{
  "model": "image classifier",
  "image_size": 48,
  "norm": "layernorm",
  "fused_qkv": false,
  "bias": "none",
  "drop_path": 0.05,
  "beta1": 0.95,
  "grad_clip": 3.0,
  "final_lr_fraction": 0.01,
  "weight_decay": 0.04
}
Rows from block 9 of a small image classifier, named by matrix and row number. Rows with one number within an expert belong to one neuron, the router's apart. Each number is 128 + 32 x the weight over its row's rms, rounded and kept within 0 to 255. All counts start at 0.
After each expert's rows are labels from the 100 images, of 14976, where the router gives the expert most weight on average: "responds to" is what is common among them; "peak at" is the part of the image that holds the peak. Only what is clearly more common there than usual is listed. The data: made-up ball-and-stick molecule models.
# router: router (model.blocks.9.mlp.router.weight, 32x128, trained with AdamW), inputs 64-127
# up: expert up (model.blocks.9.mlp.up, 32x32x128), inputs 64-127
# down: expert down (model.blocks.9.mlp.down, 32x128x32, transposed), outputs 64-127

# expert 17
router.17 [ 90  97 121  61 122  94 182 166 165 100 141 111 156 142  95  82 131  97  60 126 112 152 186 129 175 153 120 100 184 107 127  89  90  35 170 111 152 157 109  60 102 162 144  97 146 136 165 115 115 152  90 164 119 161 154 126  79 114 132 123 153 138 121 188]
up.0 [179 137 158 119  97 111 122 168 167 119  96 149 168 111 130  68 149 122 126  61 147 145 134  87 113  96 126 152  71 164 140 103 117 142 151 112 182 173 151 129 116  95 143 124 134 134  78 166 145 165 152 109 164  57  97  83 145 106  82 159 147 158 113 125]
down.0 [130 139 129 136 105 138  98 131 183  82  78 162 120  94 117 137 147 121  98  52 145 131 123  99 127  99 150 154  99 175 136 158  97 172  71  86 197 160 177 139 131 122 100 132 107 161 133 156 125 151 171  86 197 111  81 110 144 112  98 158 193 166 116 109]
up.1 [ 74 123 117  99 154  81 180 163  74 152 176  80 139 122 113 125 134  80  93 158 134 137 150 126 178 135 101 105 176 133 101 143 150  85 187 112  83 117 160  72 137 164 168 143 139 126 148 110 122 138  99 150  90 176 181 140  75 148 128  96 115 115 142 193]
down.1 [129  97 149 187 143 168  49  70 160  85 152 152 128 135 179 116 160 126  96 127 114  73  73 126 144  92 164 162 110 131 160 137 124 138  99 113 108 134 100 166 158 132  62 126 100 172 155 123  94  75 135  72 163  86  90 110 155 102 155 117 110 132 117 122]
responds to: balls: four; space-filling
peak at: centre

# expert 4
router.4 [116 104  91 161  95 126 154 125 122 126 134 183 123 156 170 122 187 126  85  90  81 144 140 183 114 169 120 139 105 102 115 118 191 166 139 134 140  93 181 131  94  86 155  97 112  68 160  83  80 125 135 159 156 147 133 149 165  85 119 113 121  85 147 122]
up.2 [204 125 131 100 117 144 159 111 132 203 184 123 129  91 177 121 160 157 195 108 150 130 127 125 147 138 179 128 124 100 173 102 129 141 138 134 169 123  75 116 119  68 133  79  93 109  99 178 156 157 148 133 178 113 148  55 137 142 144 121 128 114 115 127]
down.2 [134 129 143 168 152 107 149 117 140  64 154  89 139 132 205 147 189 105 128 155 129 113  84 172 156 168 140 121 134 108 101 151 119 140  95 106 142  68 131 112  87 136  48  85 129 151 155 144 189  78 136  98 112 100 133 145 128 136 127  75 104 117 117 103]
up.3 [101 103 127 164 152 139 122 138 117 154 174 136 139 111  90 116  55 133 174 174 120  90 149 111 144 113 158 132 152 150 117 106 115 129 167 132 168  80 144 114 171 158 115 110 139 129 148  79 118 145 157 188 106 184 111 129 186 176 105 168 135 101 168 161]
down.3 [171 162 182 123  54 103 161  67 113 186 142 113 122  75 126 169 175 199 149 103 165 108 119 113 148 157 176 134 143 129 148 117 106 182 118 180  64  87 160 147 112 146 107 129 104 135 163 151 118 159 139 182  82 154 136  95 174 137 110 102 138 113 141 118]
responds to: space-filling; balls: nine
peak at: centre

# expert 18
router.18 [148 138 129 174  98 133 162 102  90 152 102 145  85 128 163 133 187 108  83 148 107 143 118 137 125 145  99 190 141 108  89 112 187 175 137 124  98 124 163 106 131 140 132 117 137  89 127 102 119 178  98 106 133 186 147 175 144  93 133  63 141  93 174  86]
up.2 [127  99 110 184 153 136 114  70  62 155 141 169  92 159 113 121 105 153 130 129 118  95 181 167 165 146 172 160 163 147 125 128  92  70 142 222 109  79 105 106  84  94 148 114 123 146 128  94 130 116 141 144  99 187 126  89 132 155 150 148 137 128  71  78]
down.2 [113 126 101 151 143 113  74  94 160  84 109 100  86 106  81 145 119 159 129 156 107  83  81 155  92 148 131 194  99 152 103 115 164 168 145 156 116 138 141  92 137 117 107 190 123 135 132 148 120  84 115  86 120  94 127 152 135 175 144 141 127 134 164 117]
up.3 [124 141 116 153 121 120 100  65 148 112  97 134 154 172 155 168 140 212 148 131  90 137 151 188 112 148 143 126 143 126 130 138 136 124  87 186 135  95 156 123  94 135 118  74 151 200 132 153 150 102 175 151 141 116 119 128 112 166 125 185 142 151 112  80]
down.3 [135 132  75 130  94 110 171 103 129 137 111 247 148 101 162 120 210 109 153 118 167 139 153 115 130 167 165 143 106 178 109 117 154 130 145 138 123  83 145 158 127 113 100 156 105 152 118 145  76 132 125  84  85 127  61 100 121 112 133  82 101 156 137 144]
responds to: small balls on sticks; balls: eight; balls: nine
peak at: centre

# expert 12
router.12 [152 108 127 177  90 153 145 101 106 140 155 145 128 156 160 138 141 107  48  89  77 185 135 138 117 148 105 116 109  99 114 104 166 152 130 123 139 124 149 108 165  77 143 125 154 141 128 117  84 132 105 114 154 163 107 123 149 108 158 130  85 107 174 144]
up.0 [184 118 145 148 128 138 126 136  88 108 151 126 101  92 131  81 151 180 184 130 125 102 192 125  68 118 136 157  81 122 172  76  83  94 159 149 106 123 108  75  95  90 144 118  76 146  91 134 127 152 145 139 122 132 131 141 126 137 180 190 149 134 102  42]
down.0 [128 184 124 111  99 144  84 108 168 106  72 123 131 100 170 171 193 182 142  95 142 123  91 110 114 188 160 182  91 151 132 171 122 186  68 145 163 121 142 101  98 130 148 112 124 172 160 195 146 112 185 110 110  76 100 130 124 114 109 144 112 167 119  79]
up.1 [151 123 119 140  51 171 136 129 135 136 121 143  94 139  85 153 121 130 176 102  99  94 186 128  53 160 158 127  82  89 115 133 136 132 148 168  99 129 121 155 114 132  42 149 156  87 150 157 156 141  84 122  72 133 141 143  93  54  93 128  71 145 143  78]
down.1 [ 96 133 145 111 148 131 119 117 120 110  95  67 154 149 133 169 156 192 137 139 107  99 126 116  77 160 126 200 120 135 103 155 108 170 130 166 148 178 136  94 130 129 158 189  88 139 113 118 115  88 124 143 171  58 146 149 139 130 141 148 146 132 129 103]
responds to: balls and sticks; balls: twelve
peak at: centre

# expert 28
router.28 [114 135 140 121 120 142 145  72 152 185 105 163  73 133 115 120  82 111 110 106  79 158 114 112 123 137 159 168 113  84 122  83 154 148 156 163 120 154 144 106 174 115 143 141 128  74 103  71 170 164 157 131 159 175 131 166 153 124 182  86  92  76 168 111]
up.2 [130 113 143 148 119 134 150 146 110 108 216 139 219 160 158 135  63 152 184 162 162 112 174 174 149  83 149 114 197 110 160 194 111  70 136  45 133  89 106 157 175 162 107  70 178 116 141 134 148 124  65 162 159 110 159 152 132 188 130 126 107 100 100 119]
down.2 [145 139  86 143 185 148 145  90 124 132  91 138 134 153 117 132 142 117 114 125 142 181 164 135  53 149 130 179  42  46  97 126 119 175 103 153 114 117 140 101 104 201 161 205  30 129 127 129  87 148 147 140  93  87  95  94 105  95 170 113  87 101 131  81]
up.3 [181  93 152 126  98  85 150 159 141 161 159 112 170 157 154 150 114 115 147  78 135 128 135 135 192 116 115 115 130 168 117 175 146  70 176  52 140 124 101 104 159  99  99 111  96 119 122 168 121 133  86  73 131 112  90 118 101 139 117 104 142 100  85 110]
down.3 [112 119 161 100  83 114 146 149  83 137 134 111 117 171 141 136  92 171 114 121 110 120 154 105  91 106 172 120 156 134 135 127 117 108 135 117  45 117 137 135 120  95 128  54 154 133 113 131 137 139 147 196 119 116 117 159 150 145 143 206  96 163 106  90]
responds to: dark backdrop; branched; small balls on sticks; balls: eight
peak at: bottom centre

# expert 1
router.1 [182 118 117 156 105 122 149 118 173 160 108 190 101 182 153 119 186 106 125  94  91 133  76 156 128 130 142 144  77  86 135  99 205  85 140 120 179 128 136  98 141 107 129 108 108  98  78  83 104 169 153 162 132 165 137 139 140  75 118  81 131 127 189 136]
up.0 [175 163 112 186 101 132 125  87  95  83 172 173  95 110 152  94 115 119 156 125 111 158 157 122 107  87 147 144  99 173 120 209 116 114  86 130 113 101  95 151 141  61  98 109 149  67  84 161 154 149 163 152 140 104 110 141 163 165 148 115 131  97 134 116]
down.0 [166 144 110  99 168 149 100 166 141  96  88 130 105 183 139 133 142 142  98 170  25 162 110 109 128  93 112 125 133 103  78 179 108 157 126  98 112 116  86 143 135  96 164  34  88 148 108 121 139 136 108 174 170 111 111 191 181 151 192 154  69 120  99 123]
up.1 [107 116 182 103 142  68  88 159 126 106 163 130 175 157 124  94  77 139 157 143 133  96 123 135 167 101 124 111 168 105  83 110 142  97 149 106 126 100 101  67 132 102 125 148 163  87 127  68 112 117  47 133 162 122 102 204 133 190 111 124 122 102 111 189]
down.1 [122  81 151  98 137 171 164 110  91 145 147 108 122  55  79  81  71 165  93 121 126 106 137 135 119 138 204 153 149 120 194 130 170 148 170 116 134 133 114 120 111 162 131  73 112 170 152  74 107 143 115 148 137 168 108  99 142 205 185 119 104 116 143  91]
responds to: balls: eleven; balls: twelve
peak at: centre

# expert 26
router.26 [131 122  99 144 171 116 163  73  99 154 133 200 130 141 153 109 169 107 112 129 110 164 115 127 108 129  92 113  85 109 118 101 177 137 115 155 119  93 141 114 116  99 131 121 100  98  99 130 162 154  99  68 139 178 148 111 115 112 120 127 113  58 156  83]
up.0 [117 112 114 132  84 101  93 102 178 123  72 147 186 139 114 136 138 164 106 118  57 149  89  77 122 162 105 112 140  92  86 147 127 181 115 149 153 191 163 102 116 148 106 111 151 104 114 171 171 146 149 110 153 108 139 181 167  84 124 161 154  98 172 158]
down.0 [ 96 124 171 145  65 170 113 116 146 107 137 155 153 153  96 172 116 124 157 174 149 143 209  81 129 143 114 123  96 140 153  86 159 107 171  98 136 144 168 144 115 142 107  96 125 168 166 126 125 199 113 115  98 127  95 144 112  42 163  54 113  60 152 148]
up.1 [123 154 141 110 145 122 170 143  59 162 113  82 120 132 152 148 170 151 160 135 155 156 100 119 144 178 197 137 114  97 177 149  79 141 155 199 118  76 115 142 139 124 106  97 147 106  76 119 127  79 152 173 152 156 134 166 137 188 205 123 126 149 102 119]
down.1 [170 107 153 158 201 159  96 120 108 144 159 102 104 137 136 137 138 100 151 142 180 100 101 158 131  76 162 132 131 107 162 113 139 113 136  94  89 120 137 132 210 127 127 147 158 151 187 111  93 143  69  93 122 107 180 110 136 131 164 128 121 118 167 125]
responds to: space-filling; balls: seven
peak at: bottom centre

# expert 6
router.6 [123  97 132 112 188 133 171 102 111 137 169  81 105  91 177 114 109 134 141 147 103 151 138 111  81 106 118 148  95  83 153 119  60 121 124 102  75  93 175 207 146 107 125 102  72  83 144 149 122  98 144 111 143 109 131  63 170 120 150 154 155  98 128 107]
up.2 [ 76 141  82 113 121 114  86 120 157 114  44 153 117 119  95 124 117  91  95 117 113 184 140 132 149 162 109 135 136 121  87 206 185  97 113 138 159 132 175 103 116  64 135 130 159 107 125 113 129 184 148  99 123 113  88 161  52 100  96  99 175 140 176 145]
down.2 [ 80 170 109 128 125 137  60 111 158  97  70 155 125 118  95 165 121 108 124 125 144 144 124 154 159 173  87 123 136 119  70 166 199  91 102 135 206 148 163 110  93 106 155 169 173 146 116 133 137 124  92  49 122  72 116 152  76 131  77 106 198 140 171 120]
up.3 [159 135 121  92 108 101 142 125 158 188 134 133  91 133 144 121 126 101  94  77 151 161 109 156 185 150  85 100 114 144 129 172 157  71 155 126 171  95 112 136 146  59 133 103 135  78 129 148 128 145  43  96 144 141  80  91  59  98  82 104 149 100 136 158]
down.3 [107 150  91 119 128 135 147 113 101  93 146  24 124 135 121 166 128 121 161 142  54  96 150 147  79 135 128 134 112  89 108 174 110 153 135 208  75 154 182 116 120 149 199 110 147  93 163 118 144 107 146 179  90 137 208 167 104 122 150 185 130 124 156  91]
responds to: space-filling; balls: nine; balls: ten
peak at: centre